Weights of a small sound classifier.
Model: 5.64M parameters, mfcc input, arch transformer, norm layernorm_no_bias, activation squared_relu, layers 12, width 192.
Rows from block 4, named by matrix and row number. Rows with one number belong to one attention dimension. Each number is 500 + 40 x the weight over its row's rms, rounded and kept within 0 to 999. All counts start at 0. Numbers have three digits each.
# q: attention query (model.blocks.4.attn.q.weight, 192x192), inputs 96-191
# k: attention key (model.blocks.4.attn.k.weight, 192x192), inputs 96-191
q.14:500500500500500500500500500500500500500500500500500500500500500500500500500500500500500500500500500499500500500500500500502500500500500500500500500500500500500500500500500500500500500500500500500500500500500500500500500500500500500500500500500500500500500500500500499500500500500500500500
q.29:500500500500500500500500500500500500500500500500500500500500500500500500500500500500500500513500500498500500500500500500497500500500500500500500500500500500500500500500500500500500500500500500500500500500500500500500500500500500500500500500500500500500500500500500559500500500500500500500
q.33:500500500500500500500500500502500500500500500500500500500500500501500500500500500500500500499500500496500500500500500500509500500500500500500500500500500500500500500500500500500500500500500500501500500501500500500500500500500500500500500500500499500500501500500500496500500500500500500500
q.53:500499500501500500500500500498500500500500500500500500500500500499500500500500500501500500500500500504500500500500500500491500500500500500500500500500500500500501500500500500500500500500500500500500500500500500500500500500500500500500500500500501500500499500500500504500500500500500500500
q.56:500500500500500500500500500500500500500500500500500500500500500500500500500500500500500500500500500500500500500500500500499500500500500500500500500500500500500500500500500500500500500500500500500500500500500500500500500500500500500500500500500500500500500500500500500500500500500500500500
q.64:500500500500500500500500500499500500500500500500500500500500500500500500500500500500500500504500500999500500500500500500500500500500500500500500500500500500500500500500500500500500500500500500500500500500500500500500500500500500500500500500500500500500500500500500500500500500500500500500
q.66:500500500500500500500500500500500500500500500500500500500500500500500500500500500500500500498500500000500500500500500500500500500500500500500500500500500500500500500500500500500500500500500500500500500500500500500500500500500500500500500500500500500500500500500500500500500500500500500500
q.67:500500500500500500500500500500500500500500500500500500500500500500500500500500500500500500499500500000500500500500500500500500500500500500500500500500500500500500500500500500500500500500500500500500500500500500500500500500500500500500500500500500500500500500500500500500500500500500500500
q.73:500500500500500500500500500500500500500500500500500500500500500500500500500500500500500500496500500000500500500500500500500500500500500500500500500500500500500500500500500500500500500500500500500500500500500500500500500500500500500500500500500500500500500500500500500500500500500500500500
q.75:500500500500500500500500500500500500500500500500500500500500500500500500500500500500500500498500500000500500500500500500500500500500500500500500500500500500500500500500500500500500500500500500500500500500500500500500500500500500500500500500500500500500500500500500500500500500500500500500
q.77:500500500500500500500500500498500500500500500500500500500500500500500500500500500500500500509500500999500500500500500500501500500500500500500500500500500500500500500500500500500500500500500500500500500502500500500500500500500500500500500500500500500500500500500500500500500500500500500500
q.81:500500500500500500500500500500500500500500500500500500500500500500500500500500500500500500498500500000500500500500500500500500500500500500500500500500500500500500500500500500500500500500500500500500500500500500500500500500500500500500500500500500500500500500500500500500500500500500500500
q.88:500500500500500500500500500499500500500500500500500500500500500500500500500500500500500500505500500999500500500500500500501500500500500500500500500500500500500500500500500500500500500500500500500500500501500500500500500500500500500500500500500500500500500500500500500500500500500500500500
q.94:500500500500500500500500500500500500500500500500500500500500500500500500500500500500500500502500500999500500500500500500500500500500500500500500500500500500500500500500500500500500500500500500500500500500500500500500500500500500500500500500500500500500500500500500500500500500500500500500
q.95:500500500500500500500500500500500500500500500500500500500500500500500500500500500500500500500500500500500500500500500500500500500500500500500500500500500500500500500500500500500500500500500500500500500500500500500500500500500500500500500500500500500500500500500500500500500500500500500500
q.99:500500500500500500500500500500500500500500500500500500500500500500500500500500500500500500500500500501500500500500500500500500500500500500500500500500500500500500500500500500500500500500500500500500500499500500500500500500500500500500500500500500500500500500500500500500500500500500500500
q.102:500500500500500500500500500499500500500500500500500500500500500500500500500500500500500500504500500999500500500500500500501500500500500500500500500500500500500500500500500500500500500500500500500500500501500500500500500500500500500500500500500500500500500500500500500500500500500500500500
q.103:500500500500500500500500500499500500500500500500500500500500500500500500500500500500500500506500500999500500500500500500501500500500500500500500500500500500500500500500500500500500500500500500500500500501500500500500500500500500500500500500500500500500500500500500500500500500500500500500
q.104:500500500500500500500500500498500500500500500500500500500500500500500500500500500500500500511500500999500500500500500500502500500500500500500500500500500500500500500500500500500500500500500500500500500502500500500500500500500500500500500500500500500500500500500500500500500500500500500500
q.109:500500500500500500500500500500500500500500500500500500500500500500500500500500500500500500501500500999500500500500500500500500500500500500500500500500500500500500500500500500500500500500500500500500500500500500500500500500500500500500500500500500500500500500500500500500500500500500500500
q.115:500500500500500500500500500500500500500500500500500500500500500500500500500500500500500500501500500999500500500500500500500500500500500500500500500500500500500500500500500500500500500500500500500500500500500500500500500500500500500500500500500500500500500500500500500500500500500500500500
q.117:500500500500500500500500500505500500500500500500500500500500500500500500500500500500500500474500500000500500500500500500498500500500500500500500500500500500500500500500500500500500500500500500500500500496500500500500500500500500500500500500500500500500501500500500501500500500500500500500
q.119:500500500500500500500500500500500500500500500500500500500500500500500500500500500500500500500500500999500500500500500500500500500500500500500500500500500500500500500500500500500500500500500500500500500500500500500500500500500500500500500500500500500500500500500500500500500500500500500500
q.122:500500500500500500500500500501500500500500500500500500500500500500500500500500500500500500497500500000500500500500500500500500500500500500500500500500500500500500500500500500500500500500500500500500500500500500500500500500500500500500500500500500500500500500500500500500500500500500500500
q.124:500500500500500500500500500500500500500500500500500500500500500500500500500500500500500500498500500000500500500500500500500500500500500500500500500500500500500500500500500500500500500500500500500500500500500500500500500500500500500500500500500500500500500500500500500500500500500500500500
q.133:500500500500500500500500500500500500500500500500500500500500500500500500500500500500500500500500500500500500500500500500004500500500500500500500500500500500500500500500500500500500500500500500500500500500500500500500500500500500500500500500500500500500500500500500737500500500500500500500
q.137:500500500500500500500500500500500500500500500500500500500500500500500500500500500501500500498500500000500500500500500500500500500500500500500500500500500500500500500500500500500500500500500500500500500499500500500500500500500500500500500500500500500500500500500500500500500500500500500500
q.141:500500500500500500500500500500500500500500500500500500500500500500500500500500500500500500500500500500500500500500500500500500500500500500500500500500500500500500500500500500500500500500500500500500500500500500500500500500500500500500500500500500500500500500500500500500500500500500500500
q.143:500500500500500500500500500500500500500500500500500500500500500500500500500500500500500500999500500500500500500500500500500500500500500500500500500500500500500500500500500500500500500500500500500500500500500500500500500500500500500500500500500500500500500500500500500500500500500500500500
q.150:500500500500500500500500500500500500500500500500500500500500500500500500500500500500500500500500500501500500500500500500500500500500500500500500500500500500500500500500500500500500500500500500500500500000500500500500500500500500500500500500500500500500500500500500499500500500500500500500
q.157:500500500500500500500500500500500500500500500500500500500500500500500500500500500500500500500500500500500500500500500500499500500500500500500500500500500500500500500500500500500500500500500500500500500500500500500500500500500500500500500500500500500500500500500500499500500500500500500500
k.14:500500500500500500500500500492500500500500500500500500500500500450500500500500500500500500500500500500500501500500500500503500500500500500500500500500500500500500500500500500500500500500500500500500500506500500500500500500500500500500500500500500500500499500500500500500500500500500500500
k.29:500500500500500500500500500500500500500500500500500500500500500500500500500500500500500500531500500525500500500500500500027500500500500500500500500500500500500500500500500500500500500500500500500500500500500500500500500500500500500500500500500500500500500500500500500500500500500500500500
k.33:500500500500500500500500500499500500500500500500500500500500500500500500500500500500500500494500500500500500500500500500500500500500500500500500500500500500500500500500500500500500500500500500500500500519500500500500500500500500500500500500500500500500499500500500500500500500500500500500
k.53:500500500500500500500500500501500500500500500500500500500500500500500500500500500500500500506500500500500500500500500500500500500500500500500500500500500500500500500500500500500500500500500500500500500481500500500500500500500500500500500500500500500500501500500500500500500500500500500500
k.56:500500500500500500500500500500500500500500500500500500500500500500500500500500500500500500499500500403500500500500500500416500500500500500500500500500500500500500500500500500500500500500500500500500500500500500500500500500500500500500500500500500500500500500500500500500500500500500500500
k.64:500500500500500500500500500500500500500500500500500500500500500500500500500500500500500500539500500999500500500500500500500500500500500500500500500500500500500500500500500500500500500500500500500500500500500500500500500500500500500500500500500500500500500500500500504500500500500500500500
k.66:500500500500500500500500500500500500500500500500500500500500500500500500500500500500500500477500500000500500500500500500500500500500500500500500500500500500500500500500500500500500500500500500500500500500500500500500500500500500500500500500500500500500500500500500496500500500500500500500
k.67:500500500500500500500500500500500500500500500500500500500500500500500500500500500500500500483500500000500500500500500500500500500500500500500500500500500500500500500500500500500500500500500500500500500500500500500500500500500500500500500500500500500500500500500500500500500500500500500500
k.73:500500500501500500500500500500500500500500500499500500500500500500500500500500500500500500000500500337500499500500499500500500500500500500500500500500500500500500500500500500500500500500500500500501500496500500500500500500500500500500500500500499500500500500500500500500500500500500500500
k.75:500500500500500500500500500500500500500500500500500500500500500500500500500500500500500500482500500000500500500500500500500500500500500500500500500500500500500500500500500500500500500500500500500500500500500500500500500500500500500500500500500500500500500500500500495500500500500500500500
k.77:500500500500500500500500500499500500500500500500500500500500500499500500500500500500500500498500500999500500500500500500500500500500500500500500500500500500500500500500500500500500500500500500500500500499500500500500500500500500500500500500500498500500500500500500500500500500500500500500
k.81:500500500500500500500500500500500500500500500500500500500500500500500500500500500500500500484500500000500500500500500500500500500500500500500500500500500500500500500500500500500500500500500500500500500500500500500500500500500500500500500500500500500500500500500500500500500500500500500500
k.88:500500500500500500500500500500500500500500500500500500500500500500500500500500500500500500500500500999500500500500500500500500500500500500500500500500500500500500500500500500500500500500500500500500500500500500500500500500500500500500500500500499500500500500500500500500500500500500500500
k.94:500500500500500500500500500500500500500500500500500500500500500500500500500500500500500500524500500999500500500500500500500500500500500500500500500500500500500500500500500500500500500500500500500500500500500500500500500500500500500500500500500500500500500500500500500500500500500500500500
k.95:500500500500500500500500500500500500500500500500500500500500500500500500500500500500500500500500500499500500500500500500500500500500500500500500500500500500500500500500500500500500500500500500500500500500500500500500500500500500500500500500500500500500500500500500500500500500500500500500
k.99:500500500500500500500500500500500500500500500500500500500500500500500500500500500500500500500500500495500500500500500500859500500500500500500500500500500500500500500500500500500500500500500500500500500500500500500500500500500500500500500500500500500500500500500500500500500500500500500500
k.102:500500500500500500500500500500500500500500500500500500500500500500500500500500500500500500500500500999500500500500500500500500500500500500500500500500500500500500500500500500500500500500500500500500500500500500500500500500500500500500500500500500500500500500500500500500500500500500500500
k.103:500500500500500500500500500499500500500500500500500500500500500500500500500500500500500500499500500999500500500500500500500500500500500500500500500500500500500500500500500500500500500500500500500500500500500500500500500500500500500500500500500499500500500500500500500500500500500500500500
k.104:500500500501500500500500500498500500500500500500500500500500500499500500500500500500500500498500500999500500500500500500501500500500500500500500500500500500500500500500500500500500500500500500500500500500500500500500500500500500500500500500500497500500500500500500500500500500500500500500
k.109:500500500500500500500500500500500500500500500500500500500500500500500500500500500500500500514500500999500500500500500500500500500500500500500500500500500500500500500500500500500500500500500500500500500500500500500500500500500500500500500500500500500500500500500500501500500500500500500500
k.115:500500500500500500500500500500500500500500500500500500500500500500500500500500500500500500500500500999500500500500500500500500500500500500500500500500500500500500500500500500500500500500500500500500500500500500500500500500500500500500500500500500500500500500500500500500500500500500500500
k.117:500500500500500500500500500502500500500500500500500500500500500500500500500500500500500500499500500000500500500500500500500500500500500500500500500500500500500500500500500500500500500500500500500500500500500500500500500500500500500500500500500501500500500500500500500500500500500500500500
k.119:500500500500500500500500500499500500500500500500500500500500500500500500500500500500500500617500500796500500500500500500500500500500500500500500500500500500500500500500500500500500500500500500500500500500500500500500500500500500500500500500500500500500500500500500500500500500500500500500
k.122:500500500500500500500500500500500500500500500500500500500500500500500500500500500500500500441500500000500500500500500500500500500500500500500500500500500500500500500500500500500500500500500500500500500500500500500500500500500500500500500500500500500500500500500500500500500500500500500500
k.124:500500500500500500500500500500500500500500500500500500500500500500500500500500500500500500472500500000500500500500500500500500500500500500500500500500500500500500500500500500500500500500500500500500500500500500500500500500500500500500500500500500500500500500500500499500500500500500500500
k.133:500500500500500500500500500500500500500500500500500500500500500500500500500500500500500500500500500500500500500500500500000500500500500500500500500500500500500500500500500500500500500500500500500500500500500500500500500500500500500500500500500500500500500500500500505500500500500500500500
k.137:500500500500500500500500500500500500500500500500500500500500501500500500500500500500500500497500500196500500500500500500500500500500500500500500500500500500500500500500500500500500500500500500500500500500500500500500500500500500500500500500500502500500500500500500500500500500500500500500
k.141:500500500500500500500500500500500500500500500500500500500500500500500500500500500500500500500500500500500500500500500500500500500500500500500500500500500500500500500500500500500500500500500500500500500500500500500500500500500500500500500500500500500500500500500500500500500500500500500500
k.143:500500500500500500500500500500500500500500500500500500500500500500500500500500500500500500881500500500500500500500500500500500500500500500500500500500500500500500500500500500500500500500500500500500500500500500500500500500500500500500500500500500500500500500500500500500500500500500500500
k.150:500500500500500500500500500500500500500500500500500500500500500500500500500500500500500500518500500500500500500500500500500500500500500500500500500500500500500500500500500500500500500500500500500500500000500500500500500500500500500500500500500501500500500500500500500500500500500500500500
k.157:500500500500500500500500500500500500500500500500500500500500500500500500500500500500500500500500500500500500500500500500500500500500500500500500500500500500500500500500500500500500500500500500500500500500500500500500500500500500500500500500500500500500500500500500500500500500500500500500